config = dict(
    model='masked spectrogram model',
    dataset='melodies that start on their tonic, played by one synthesised instrument',
    train_examples=26041,
    n_mels=64,
    hop_length=160,
    input='log_mel',
    win_length=512,
    method='mae',
    mask_ratio=0.6,
    loss='mse',
    encoder_arch='vit',
    encoder_norm='layernorm',
    encoder_norm_position='pre',
    encoder_activation='swiglu',
    encoder_mlp_ratio=2.67,
    encoder_head_dim=16,
    encoder_fused_qkv=False,
    encoder_bias='none',
    encoder_qk_norm=True,
    encoder_parallel_block=False,
    encoder_inner_norm=False,
    encoder_drop_path=0.05,
    encoder_patch_size=[16, 8],
    encoder_layers=8,
    encoder_width=384,
    encoder_positions='learned',
    decoder_width=128,
    norm_pix_loss=True,
    decoder_layers=4,
    init='torch_default',
    residual_init='scaled_by_depth',
    optimizer='muon',
    muon_scale='original',
    learning_rate=0.034,
    momentum=0.9,
    nesterov=True,
    orthogonalizer='newton_schulz_5',
    adamw_lr_other_params=0.0011,
    max_steps=7600,
    batch_size=512,
    epochs=149.4,
    lr_schedule='poly',
    final_lr_fraction=0.1,
    warmup_steps=220,
    weight_decay=0.01,
    adamw_weight_decay_other_params=0.05,
)
Rows from block 1 of the decoder, named by matrix and row number. Rows with one number belong to one attention dimension. Each number is 500 + 25 x the weight over its row's rms, rounded and kept within 0 to 999. All counts start at 0. Numbers have three digits each. After the name is the row's rms in percent of the matrix's.
# v: attention value (decoder.1.attn.v.weight, 128x128), inputs 86-127
# proj: attention output (decoder.1.attn.proj.weight, 128x128, transposed), outputs 86-127
v.0 100:510535477471469550527504487512498506481482523524487505511447458501522527509530519457506545524485476493451500497507520488491490
v.1 096:462508508490500520474525442470526491534492488478507486500510473485504503461459535498501542498511505494518463481508491495522453
v.2 105:467446514506468527526475522502492500478521475486495536475517484487530554527515473540471465493501510428499499485528505479525501
v.3 094:518539454520448518547470461479488480473486507507507486550530501507482458499476497493497480475454511512562476486526499494491509
v.4 100:515461529480492487535530475491486512508500487548511491530480496513473526494498517489494483483485486516459493547465513489483502
v.5 100:493503504539516535501562533484505492493495478514520511520529498498493489446507484513446540518534490485508468508470476483490491
v.6 096:546504563499483470515538544475509484486491492525529507498467506417476493491524502512480533513495564494502543516499491504525499
v.7 092:532481510456489498462525453514503519504480492475490491513510490509536490508491478517542536527472518541515499469519511541516469
v.8 094:492521484536478493488516470520518479496509449492532475508505552475500503511454514496494455518535463467501533524548498494486482
v.9 104:516530464514501495512470503471494488509513510465532503495452514493468503522491469474480513482482499486538516468557491484519500
v.10 100:534487491543481534536464498498507495494518498470520520522482502431522484513473521486510518494510474494526529476505509441499494
v.11 111:503475483540471535515529515524490494499515469531533484505531486521555496494516538471496491467459435498516493546472467494482470
v.12 094:471499550512504564521478455488480488515505503508510480500512490525506510461495483481501472528472515490503514508543498516525516
v.13 099:525502503470505525513448543500491528523506520476462499533505493522492556518479528485514529455464519485482461516494507497505528
v.14 092:487545498528526509489522533456501504475505486518498455491504502512507510513534455498499513466466473502505455505548513504543465
v.15 098:513518545504517496503488540492495489507486486476526510512476482501507528490487431478559517502478490494509542534508514521523525
v.16 110:479505511462507518499495548519487477483515516477484524503510529508507460462514501477488483460466487513505517524484519519517530
v.17 081:531550476515513524561488525495473522493503522500484460496476518522500512521501495462484518491497509479477480548469541477482499
v.18 081:501457529524474542462489507472484510457514516489512494525525523502514473488492476508524457470503500490527486524562526516510478
v.19 092:469465469503525485485553501488488502505481523508494489446507486506453483490488490521487488521483477491514527512506480508522464
v.20 101:502490471540479539498511500485513490485546526470504475473469550489522527480528514498495529524505462520530458468479535480487469
v.21 110:491535469502489533473473505469512493486515487495491504558492527539569520478486512482494542487529499521493497464507523450476453
v.22 083:466479482503483496490541470494497523472520498504481517529503515521491458453537480471519465472536487507521469468482504500500517
v.23 092:509534487499480462436514482499514508475457529496523533474502474531445467498523508485512507499535456510526512525522484517491510
v.24 083:496527514482528538517502506511501540467507485514490474451453494525523525497476482442541504479514478465498505525497498517493502
v.25 105:514537478496476463503469491476491500471485457554515456528478529540503481506497462495511516453491492490526492514521537494509483
v.26 076:493505494509449529506482464501510488499526491505492491476506527536475509530486512518546495465523507554510474478499466523508514
v.27 084:524508534490501493523468492503513508489505527477512505515475495496497491499494477482508509507493503525532467532491534509509552
v.28 113:544476473531501488479583465501509501509484504509483477497451493493513525509512517518483536500519478506502443467491561515463491
v.29 097:477511506493552553480456512507508506471518497544450472485478510477569510488484467493484515470534537546507498508470520455529509
v.30 094:509521488492454477478492518537502505534452513492510493473525476514494472466489523479529453521450503476532514513536496500523508
v.31 087:523532511548514468516499515494476491501511497520522474456481521488536514495501452509499509453485506466540539522494519519519462
v.32 095:457512463480517566572465448486516488493516485507464478481523533457530474513491451517489456499495544468506511496503461513498454
v.33 090:464447502446517503511528519464518500499509523470525526476479500506514520523526520469458521519505472510521470510501515524469472
v.34 098:493478515483501526441505490456483495511480537478496483492520506504490507486468491487499528445516514482480571515500527528457531
v.35 096:494478518510500498466498512464492497513484538509502491502493472457501499475521463560534488467537454549506510476552497504503519
v.36 107:538497510494529504464524517528520495504503513489515506508510567469457535492492532469531478523507493457508470482494544492486459
v.37 099:505485503485475461478513469476508500487507483475503523511502507518502476515500494541477474490544538495506461470521475491473489
v.38 090:473539505532460483511487511512499522481502486493478543528446501504491526527521496455457512534506480511515521510495512458480481
v.39 100:548483476478533449506457540513494490497500477541530469516534471495490527503514503482490534457521509510514510483532487496454446
v.40 090:555490491555531505468492473491502508490518510525506465512473501543495513452477500506512544508501526485550494492522513486506569
v.41 087:508526448477511500489527513492498511471478492528497500489459495520470509496494513497457520518466437504563537474515482499467510
v.42 103:505495510512492558522502477508505491494477527485506476473537519487523534475481483519517490531499529469511493491491486477479507
v.43 098:430523490521506508465463523480505541500496502508537480488483542482524468514508515511561487500488482485501508504484442521543522
v.44 088:536494465510542458469519511519487511507476536473498500504522459488500494514519520502501486506518515547476534480446481473538447
v.45 086:517522487485507487516474531504499506487540452520498493477441500524491510467485478483459554502512469505524434511490524517481536
v.46 098:515480552504499525469519493476499493493525494536537514500516460476512528503523523557490510444465497587559520494484521460533507
v.47 096:484517476495522494519477471466491511502545455529482544531495526501468500494487466500485502491491527447490480493507469502529486
v.48 099:489526521467508486488525544492505501487535513493498483496476504489490499464490545499474458480490508502528486485488462546499509
v.49 090:499537496477502494475482476486505498471519489524520505500519476465499517473563514542475541458541521472480478545491512506512468
v.50 095:473505506472481513534481514526485473554495511510564525488465510526506449483505517495488523530533492481482481470509456487505497
v.51 093:495510466511466459547503493489531519532495495508490491538486526525486444523510479529529513510472513480465522475512491503546470
v.52 094:448524461485516491496533508471476483521487498517507520551504519480481497496516489470507499505497492467492499521521499502509512
v.53 105:539481472474492525512524544514512509519486522506470469497488518552510491528505492507491511518532483527529541481456495507520536
v.54 083:533448453494547492495503470491506490488521495516494492525549510457519520533511515451516523512480515502535508558478513488518458
v.55 099:527505539513516494479502494484510494461502532502504512512533526517507495490494481467513472509527490493538530458508514464498479
v.56 101:507503494501539458539521492492479482514502484512481505524482499510526536515489504509535491492535550506480503468543494486518449
v.57 107:509547527531516471516496479482480484493506484501499492546495451506544535518473494483532495445459479497464505484537539500507455
v.58 115:462512478502495483481467483506507495497488505502515527506542442489483488493496511495526498554500456488532515537497509430497497
v.59 114:502523469472515519491490491503498510519490487510503516508511549517468546506540483536514523456466491506520520505454508524473516
v.60 095:462534455513472534500515466502510504488516464531470508516495486481489509446503506498545522500512508486494507521499498522491498
v.61 115:481533561522474500513538489478495496503492527476515493519493524518556441474512485520483497489520518477512551446522504476499482
v.62 084:483532531450478497486513550511493506509494482510530468511520461485546483494516534447507472470497486515541496520536566538537495
v.63 095:499549511519492503467474477530480534482517503493469521484486484449499537439549522513509495462497514528552532488489488525472481
v.64 115:511465520493546509498517473471503490496476479492505523505543507541522513555491480480550474487451529533522487481464507490497505
v.65 107:516445541572478527486479440527494512499494484480536480526476485510481482522476460496501527454506500488489505505505512481510476
v.66 112:487561512497505503511463468529466499498520514500512533487448513480468543480534475535502486471522492462504498469517494498489513
v.67 104:504520505551534487492467493472494490538484528488465519451490505485497459514508511514457506488521479537469462479500494504541534
v.68 114:496458473489472526478528515478505487496520516470510438553495493508522546491476484547502484526447488516472501528489481511464526
v.69 118:500488531516534509467479455520516489488514499516512493480464543485488514514424519530489505543511538480509508501526509482483500
v.70 096:522522532519493468479483524439527503468519516483464511453540567478486496524495479522483467473459518495516514456502497518510519
v.71 093:492493476479467515470489532517513506494515529516462514495485516510484503481528505535496506506496503524485491501495551544497542
v.72 107:525450488517474454567474478520495486484513510483540451468511488482514517541500483452519519550509516505491517488509479490493497
v.73 122:507497525472467479467478503509515496479518513543500489471488498494482489527425485530525540488490450487460455484518516491475474
v.74 098:476473463530502518485522467530531496524490459478511493481440495513472450500511508497505499490521519480510477512485475494523493
v.75 115:529485534560452486520480485467533472494511503486525494461491481477498500480537463532446550511524515492481491519472470461518555
v.76 102:515543508459502476478532499475507492489522458506485492498498481506527510529490486521487528517459474485446489495497553513497562
v.77 096:479465461523528481495507502459490496526510522480479491521515526503508492457513495506508467491534503508536475500500484529503487
v.78 120:513506529532475524500490506487502504476491512474431514520508561519530456527460494528495513512488526458457475511477540497535526
v.79 107:532494493520464500533465520508505506491499469487519530528474496482465529484506453493501505507492520501499507541466489478529516
v.80 083:466511445499507537471483539489484511512479551505465537521506445515514505537505486526478465492524542550492525528483506467485516
v.81 083:467533493483523527488464530507470506499489460529507520479542504500461528522549506474448498534502484499465536505487481488535546
v.82 084:521514452518484514492508475476515528511501509497503488514508494494464481518554499538533516497549477531473485499497470499549513
v.83 082:503535494524511446516458525557496484524512511485477482494513503548523525426489529463511483513489451501476526498476489526514513
v.84 082:506529459506517504445484547483518508508481521475509532551537525471539516535492497494492471504559446447489485532528481445503524
v.85 081:480479493532491509442499517525503499506478459519476474492511513538500486494500504471533480516492513504494518515542544477501524
v.86 096:473511504490449513480506539502489485482467499521522504479478494487492506533467489494504494540538547537493472458508513524517469
v.87 085:528493523488495546493486537454485491518458522482513487504480496551502493494516476504511500487512510513474481501501519474472495
v.88 081:508424501479541526529483476499512493512486492501519488481526517471541478469505507502545499490475484524497485495508539515512482
v.89 084:493512511498547533541483515467428500499499526514531478518505503493481500468499497522515469527492514470479536520538487476538492
v.90 076:464502474513486438510496493501499529499540495497517523507517515514467454458518477475480521527519480499479503534503541538523477
v.91 089:458474503471508485466498508499505476503504500524477478494461499545504526535518507496497475472523502498495492515446490529513504
v.92 090:482505462477559493520533497526481480503515492525492508491472488497524488516516461517497508566476485510512491537513490507509498
v.93 082:490511484476498514524490506542528517483469532487486527511477559522501530468504474498520528481508485551561524527455454485460515
v.94 088:449496520472507517527509527502507495501491466526524465493462521523465476503498537502518491473507485475496499507480504487477540
v.95 103:516450507478522441488491508489496507519486502505514502488521478508486498471533488516469467537493537495492496492517525517569512
v.96 108:469532500555498509526500501482499524536507493511492519463456522497505474547524518511509485537438441519518529505503454493548527
v.97 110:493473489469448454520505529477494473501506501486495521510505431489527507504523479500470522484526466571470469520527512510472473
v.98 107:500473513490519469463464535452499517498521489522538504519458502536457510485485494476500523482514487476559476472543491489474539
v.99 123:474495509490481501507493486520526485531477525469475472483499543472504458518499478526554482489524498466451478497491481544476517
v.100 117:501522532503441522560478468532527485490523469476493530493509545487502510472496475512490477552478489494502457510519533484484475
v.101 110:557494522546499469508531484518501501516529466522498524521492466505473464479507492547521460505489550544493464478493501453588508
v.102 120:445488518481473541530526480463496510479512520433511550511495496522530487509514501513472472524521498481475466499485499503538510
v.103 117:460479524518484508486490505512499509494485504533543483512518481468543522481533507570548490494487496533522495481509471496532522
v.104 109:507523467485506548539481487459490485501522480528474478509497516527516517454465462504460540507490512436512490511524485495515567
v.105 119:496538504523451422484501518537484522516492468479499500528459469544506470505511502484490530516525496513464483505477500491491550
v.106 132:533494459505541461521473528530495511500486492496525478504535474516513513522501511488508497512549546464479472461508451510499436
v.107 112:484499508502522491443528505504492505512514520506503529548491537486442546459516503505534507501520496480509496492497499477537491
v.108 114:481492516481470487506484462514487494505479497531495523513517509474501523552543482491469513475504537506518533497457473473454475
v.109 106:474521493468520492569500524553507496492533436538503514505497498481481500503538492475481475545462468491524469498491501458490444
v.110 109:493511515468505494540425493469507497484556440546492520521475515526510498494489499512472518479494525518522464515505490487517492
v.111 108:524467493459516493494512482439477472501503505494488527524527475456505462517509476550479459473522455529476518463550482509478461
v.112 093:477502505431513489520499516515532502472508535523483475475493507523523481527434489508457521524496482526488471477539492488492486
v.113 106:508476524498512492521510518488490496474543510471517423481519485489494509517473520545494459507522517530513523528535500495481492
v.114 102:494517511493495497480500491543511486518496506491473509492476515443485518514538471555476490479531526454488504520489478463506522
v.115 099:509566545469493524501492539533483508495492494535493519483466505490473485493480518533517497476540499509480492481517509504484485
v.116 112:522446512533475485512516477491538516472487503495505484508482517495508485568498499493505519552482497500450509483484526492523534
v.117 091:492486444464504479525556474510539522502520511497525475500456481517491530488530491469478504526518546503523547493485476508476519
v.118 114:496501527520463553460443473518489516474524524520500524485464480507473529473468492536472535497490489492475504482518538532474481
v.119 102:548500503497486471503472480531507509518498531508519475482481464490481471474506493520520548498513476510514513518509472467525482
v.120 094:542464477487503500496519495425524513467465515490534517497469520489505514469523479529483540523510469503496499485466489481479516
v.121 108:521564491485508508466494537498542501496507499498462506473541530505532434498492508521503520512500456519500495496494513455520509
v.122 100:524466539548492531518535506457511522500529474503475482519485571507499449550483496547504503492486540482460459479529534494499529
v.123 091:490509478503518468471501453500479488475503482529517528508511544475515482532536489490485514532518519501492545516507533544451491
v.124 101:472493499481530524500490523479479509477521534492539468493482486513501509489501538489472469554563542513496548479506517530513490
v.125 111:496497503466494481489526509492520506454488502501503494538539515518522493563459505495530496527470507521511513492477484484504478
v.126 106:468498509499467498492515481499480495502498494509545442526447483524465527548428494540514539500485462474467510506501465485483512
v.127 100:550467498542456491501495521472513487499500495465531489497513508524555507487486468477475544502514529503488487537465481493510536
proj.0 105:504527518443487463519518506473539509513485502475530531519461492483454491532453521558489497510519544494456505483514527458487509
proj.1 106:503518460496517525490468531488440496497496504523468519502499517526482502495483488501484514480479494536490498520491484493529461
proj.2 103:498482484523492482471580520470512475502458512492473537502543550511519545548519529476479474498488519483503478488432518495513536
proj.3 093:522499471506504489478502537512458470499496501455514523566532565535504491483491472491522517472444483475479467534504477488515514
proj.4 105:508518511491508506555483540513518528504518453519446497495552503513476521535472506464508476487506506499475485489495514450514475
proj.5 102:489489489490495494497505492458447522495542510465497514531478494472493504488542493504520539486500462491481547544494528433471469
proj.6 110:486492527515508528531488502494437500489517520496489528510473493500508510488517492483487510535514515526503470554469499513486486
proj.7 118:443516524531510537499500494502446472502490497495513571499484497517521502461506422476460495543520509508485458547508522534505520
proj.8 102:474530469530502484477488464488479465509489464489503505528480523529482488501483552517486471561475480463464552464455510559530497
proj.9 106:510489523499508485477532463506492521516482512487473539478502473513474442523472484484542503522471501485475476459507495514517469
proj.10 103:521498470513490471506545488487495505513526532497507524504520504521464492495427482531525524505534508485497502519488459483495492
proj.11 109:521488522496490480511481486481539494487503501479476514503515555519494459499489520488512494526531485487449529492476497495521513
proj.12 109:558549480484517512477516483486434493467482458517508483508499535503496496537507499514532489508510492509527502530460533476489464
proj.13 094:492508534542485491484498477512477503476477502542491538536512508499472475519479474453463523494509488516455482524500480468484468
proj.14 103:519508495479509528475492518500521496492502501494497486525513476533473517485459465453463478492503474549442509515509469538535494
proj.15 094:462505485477501524509500498481504496509494482516562468509505515510488516513489501440526488512482511491518515520474480477486468
proj.16 098:517486464519542496517498459509495532525538511504475493518520490468498514480488483543510511528491532528491498480481513475510498
proj.17 077:499485482437487476425554492500491496515506523524527507477481534487467491505460499492514533483516506525541495495542496505536510
proj.18 094:536510471472490551547515487536484511529503481462496487494495461491500506531485499531498515499496478520491500460493501484473494
proj.19 096:487522546544490459498528523485525485544548454508507528512482517506495515529480536485531503477465512490505513521517559504481491
proj.20 093:509487468477530483526517484485476467509467467490520503514525489497545499551513498504489478480491542506484531538509452473524472
proj.21 113:529482491519486464542527509534444466504488476506534468499479518473488493518539514491518479515491526475479475517484442534518552
proj.22 089:511478527486467472509504536475497461537478482497489506447544486460485520499476500547494495524470500492474516534505498516511469
proj.23 089:476539515496508559472456522452496516474514488491489505466481526545502512509489470508469490484475560472480503516527480500501526
proj.24 079:498477493511484477476486518487512439516520475522508529510528515453497455501484470545497513518469502526510514494522452491521494
proj.25 103:519522490517507473480492526504453522515529547478518491476509503452515526499476518496511511508534502529488508560497453483496527
proj.26 084:506545507451535518514509536513499482488489503491486480517486501484499493485465466455498479499489518509520486503464492491490515
proj.27 088:487553466515486530513496498484544522506505524502467448515540487504498513507531550517523466496530493503494542491520483521532441
proj.28 094:531480491496491497521521522468527460527488521498508487468513467493484457481498501480498486514525461486541553494499477461511495
proj.29 093:556519478491481504468491499480498496513516449500540507504498518468452491497521497531519485498472498513481502494502487486501514
proj.30 087:485509521542499548481468500517521523510504528503498507557516496477526522542531510486528510497525508495486473478463541453538488
proj.31 096:535509503442497519458471507491540471487532480506515513542543478516469513530501502525507517512499500525491452470464470504479469
proj.32 086:541527532515498546497526495467523546537477525456474503489480503508483524491495516528512511509500524503476536485506500463506526
proj.33 090:523466503493484505551527482488454512485564469514525501553519498501490471490514463482518553526519515539503472475483490483519537
proj.34 101:544503466449508488479479511465499500456467513482467489501475481503487483478500511487458490515487513515529469467466482500489496
proj.35 094:527468485506460519544507471548495503488468488516479466489506512504498534531490527471508510508478495457523481538485496518492515
proj.36 107:498522504528507498433505549506512510499497465567486522463497523503469512465497491520474483489459513462525498529508510480517524
proj.37 094:542524545517530497483471446532524509477515500498465540521492494534470489519495553465512521508529490487496488510504539511548481
proj.38 092:481520528442486480476488512468463460488502474485538507502532510554509488536493471469488492500498524518519500480515498513518499
proj.39 097:479489506522473558471527468480526475477490468514536524523505512497489457538503493471549494473486503510509528480525527475514502
proj.40 091:462512522531458449462465555511524542521493492553509487437478526514481514521496529498501478458519520521517516480507528521469461
proj.41 089:510450506498436501502509492470520442525514471472520513528533495506504524536547472534480495493454535513498470471451472536451475
proj.42 106:509469501487503494525525547506519516515482498501506470458482528554444469465545474453502550480536510479494516511515529518507507
proj.43 098:495436524514488496482522451507472475518571537472492528500470505493478502490491507500484518476474471506528526495501503502488504
proj.44 092:492499509496514503441514501510495505456517520499508485475522525494531518479445476474509502517476493499528471539481544480513512
proj.45 087:474530524521522498499467523467486475516468505546501496518496508521530482529522509501496487488526497497497515469525470483518539
proj.46 101:457498489488473476515519513578478497514529513505504521487481497526505507511477472468497480516521531534513496517516499508462481
proj.47 096:518472546539498490515504468466495470522493535532526513448483515517474483535470481489510513510535515526497533466476510475514505
proj.48 098:474493481465470477480452521463480498494457542536505538479524512514526543492516495506481519506474510482488521459507506472512494
proj.49 086:542495474545508482479483508472458515457526479480530504473491509473540494512490479444469481495501489563493493489486514484464514
proj.50 101:530520457484463496505520506478515485503479464479415486478475516489513499485509509509523500547501499521510474524493480537536519
proj.51 102:486477524509538475511530486538436531468510504498472456486534514461485494490530528510520536507510505541547504512507505500526526
proj.52 100:493500544508426486512497502489492505469457484495487448453525514498523497481513519507506521497488501522497464475504549509495491
proj.53 098:444518528481511496570481504531508510495500506518490566506469496447484474461503519489548495498508463487501468503458448481459484
proj.54 082:514497522486502543498471501534500509488474496493496515461517503523552477461482478548502513467499477571508529483459495493508556
proj.55 086:518506486506510509530497507512527544500469512503504504487505521468501491461484511510469517508500478564512444534451482509542488
proj.56 101:486526506438526535482535478500510507449519507511509485437490504486508497535525488528476505495504510521531471518484469442499540
proj.57 105:518519488465479462470496523506438552487512493521510460458487504488525495551556524530462533483507514507501445515499479524463491
proj.58 103:531500508496518486511496514488468501491483489502526521535481532514576496473431483482488500481496524526511498488540511557465482
proj.59 105:511504525510562488487541508482454499468526526505469474544481468488516553497485492473487461506484511478497466488523513479461471
proj.60 098:550487573489566494507531523452476468490496539497490484478486513523507468554522495492475471492499491516527488474482470472492499
proj.61 111:568447466496526464501455543461521503471492502518503473480527491467476505521515499488505502513457484543509484538481532533496502
proj.62 081:507470485474483549522526530466491476515469506520484482496483523487493450530500536508535513519490515473465506451561539528491484
proj.63 095:538481503526517441528488502462501476503520520483548479494528534518498427519486478472455505537511514474505508501515497463485430
proj.64 111:483461462508545497543466506462496491509449524542486512501497531457478521497484505512519514499499456517485487484532516496518478
proj.65 109:515470462483503456506546498455489506482513487494468504521474523521512523485528449538506496477501536487502499475505495520482499
proj.66 106:511493435505491516487468538502540490507466503506488525526503475536490534496530489481536493517508490539473507488454518453509523
proj.67 098:502466474513469511494526559497493516517487497478512503504514502504504501491531475527532478469495496543460556521484504513466538
proj.68 104:497488522491468513527499470487501475512515501497525484463522492505456478545485469522496532452506524549511504473490526547474439
proj.69 118:482505468498509455540523513492476507408507499475492498509534463510465495515506464498524535513477482514480554468472503528484512
proj.70 104:501492477445520544467520492556489522491532490532482535473507587513490474489512501468514556513500493495535489534507517525445511
proj.71 102:498480531491528529547518471467496507496502465467529458492499549515482470501506444522488486506518554537538489496538474473514477
proj.72 099:476499508496491453503467505514533501472534482473511493501473517492513469481478501491487472514498489509533470523471494528460439
proj.73 104:504529515517512514542523528520491499546469524483511519536509495520467512470503521499461531485513559553482489474489453509460477
proj.74 108:496505561482475491492503514470483478487516517497491470476478537456513480491488522518505469504478475505521503485483506420476504
proj.75 107:504494486479513520504543484465551497478459517511490532476492488496510503518511483507486492462483522503481486494495523501508513
proj.76 114:481497443550476473538476484509512494524486496502500528520513543450452461525481519474539501516515505497489482569536494500522465
proj.77 101:432521482531485459504517488503487528509492515480526501452504510493500489529522506466493507552537488492458474481549485511479446
proj.78 104:463468527545456557501530452509547501516506486514499516462510476517461471503541457461477495492478488553500511504528540480469505
proj.79 098:566502501497485518486496458541475531486506456530460521474501481498520472496571526499463536503457494486551487482464496478506496
proj.80 085:503498532506491521513503507484468507512501475479520487505507521512452457480527555520510508486508490479455450508502445509475521
proj.81 091:511447447504514462521493469526542530476469528462489504465498518522493492458478483494523527544454544513495519494493471490511530
proj.82 090:485535493452515497551534522501554464531479476485508543494507493508513477483539537499498438485497496479533537469511510535499485
proj.83 088:513543502451524507505528515506417511485465536482455457495488562469518526504480529529512506547547554458480495493528506477520459
proj.84 084:500554547453538509517488529479477527493479511537463502454514520512574489512481518490518485512496446476508483481538501493530548
proj.85 092:557498534537504537496470506506491489563538500508503544495449469470490508494527516463515502507531487508457481509478503472498534
proj.86 118:540506515461522521482491501479473465527558510520510487526503478498491470533466516502498500498527443491492488512463489537464502
proj.87 084:522481475500477494481506522501476535494509498480509527476512495502479512494484538490494508528513474487496503495447491540487552
proj.88 092:491484506482476526507518492486507476507568510547521503475510494498463485492509490540476505527516490470494511526521542507517541
proj.89 091:477505493496536486530490488495605441488462467478527534499508502516551536490473496481491514500510498503513525482533476465506516
proj.90 096:491469521471483508504502484508478509455474494486500470499522486501506524504468503510537509446510505508495530477517541520490511
proj.91 098:513511540484527550492457506501520488510535490521514520486489487484491483505481528495521461454488528517531492478549476541508443
proj.92 097:499502461522519527535472513482562549469527511511447518518528543498474506486504496497522461487487502512551517496569497461515473
proj.93 098:512550496520474496528503527529490494562546458521477446499565508505472493551509509524522498474518525500505530506530508525490485
proj.94 113:469464473532481498506512522502524541507578539503448498515487521520509514435464492474494547505507565535473523497532471511544501
proj.95 112:474543473495481504473499499495492525462480465469543531507486481522510462508493494504489474531511496502491488497489513462466524
proj.96 106:492506491471466516502466509498492511461492491507496512534557497528471506488504459482476531462507568521505510475503494530460491
proj.97 114:477541501500532543490480505488465537482498498494504527514531509471462468507485527502532486507501502478506536503563508477517536
proj.98 105:500485492524476489505581477458526526522466496489499514500494463502494493497521471534492503472479522530489524502523534521505491
proj.99 120:552485479510499507485485515515479480495490462584461548500485500501539493480507525480476500520454478510538491519492519444529524
proj.100 113:466495495498487522467502542478462501532436512523494468493482525527519470547476524493526479516520492538492516470536490503501509
proj.101 109:407503455473492489531477502467538520493493509498471447520475532492514481521469460497476542509502481464476479529510483538467501
proj.102 119:477526534553520493517489532518510482507491520543503470498483500505453508510463496510519526517464483553504539472511490522449468
proj.103 113:515521495506505540523552493473507480503500485507465523498472508512442483498506474491475534477476504522500491496486501481483504
proj.104 102:489500503495529500483529522484508523543476548484493519519531512481517536492518513551486496508476475522484473475497500493477460
proj.105 118:534500509509536461509480480463494495491512519535495510476518508456494519472462531524503517482502488432528501498515510543531460
proj.106 129:457450513491463528490507458504514502486537501516492497429495522486467472514509450467502481496495469538521495527530556499461503
proj.107 111:507491501486452507510489502469521502472487457488489470494480483520520443533515487512484476458477567513529490485475465541457485
proj.108 107:468488522530515463527535514486523507485543502484529508488492508510447479496479524514502485510488473502519512500487532537513497
proj.109 117:485488492552492497497504492457513513499485544499504478455525514482502514452500498513489488445514545517485559536528481511472535
proj.110 115:529496499512496503489533512462466499521519535493508480496455460464526493490458510479484483485521493485484491504483506515519509
proj.111 102:476530504514491490496517509510540546485470518520475470522484480501491504501521478504499555540451490469508508521467517485548544
proj.112 089:557454466515486470467463471450482506481532519526465542469509498470489516513509529476501485528446471464524497490484499464539493
proj.113 093:508473477503504512481471484506531501508472492541492523527492508497528568477542512499481532489493474448485482471515539469530521
proj.114 093:549491491493535481516483553469475503524464532510533506508516504487495511499466540488456529524517490509478478478498489573492450
proj.115 097:475443492493493467521494442494550482494496481474532496468493499506486489515483442487529490457518478502497512479523541499493462
proj.116 100:502555545490473478440505551490431492541488513482474457497484481530554503491506539509508448496550494482505478458507484519500481
proj.117 090:471494543502467569507510492501398487542488475506494509492499492496471479488494543507501491460514502501490508478542500531482488
proj.118 102:513514500472546471488492486514471502490467496519488473481494529429546486500487520541532488489522454473523475553512508457501525
proj.119 093:451475472540515505506488499481494478516491520523538501494511539475474519510466466489531506508496464535476534516516514511487532
proj.120 091:474568528518513489489520480532497525502560513521471476517541484523502508516477495501494505512532498475508528529534495537549530
proj.121 097:473472463471485508498496493519506469520512466520503489501457454509503527529482509502471477491504502461507481471485517522516472
proj.122 094:485520468523555453512432487507505501490489505474518552542490507497555532439424521476501507514479505488494511530487438492557531
proj.123 085:508554493505490498541465526484549528552502527504462529529503491498511527448512512537528530485496482546464509485477460490518498
proj.124 099:542485474512502494505523496560494488534454459510461507494499468540534476491509467486502493471490507547539505522479484465462538
proj.125 101:500492485516487504481541510481499508527460489476547484501500503495509530519531491529499471500523525487465519513493497461513548
proj.126 096:481477493503480566465502525509548509526496502512475515454497518524515475500496518446495496546507474509496496522534542496539514
proj.127 095:482504463464512504536482527531448482491475497498483472509506500497447506514514531496543495524522507460482513459530493451520493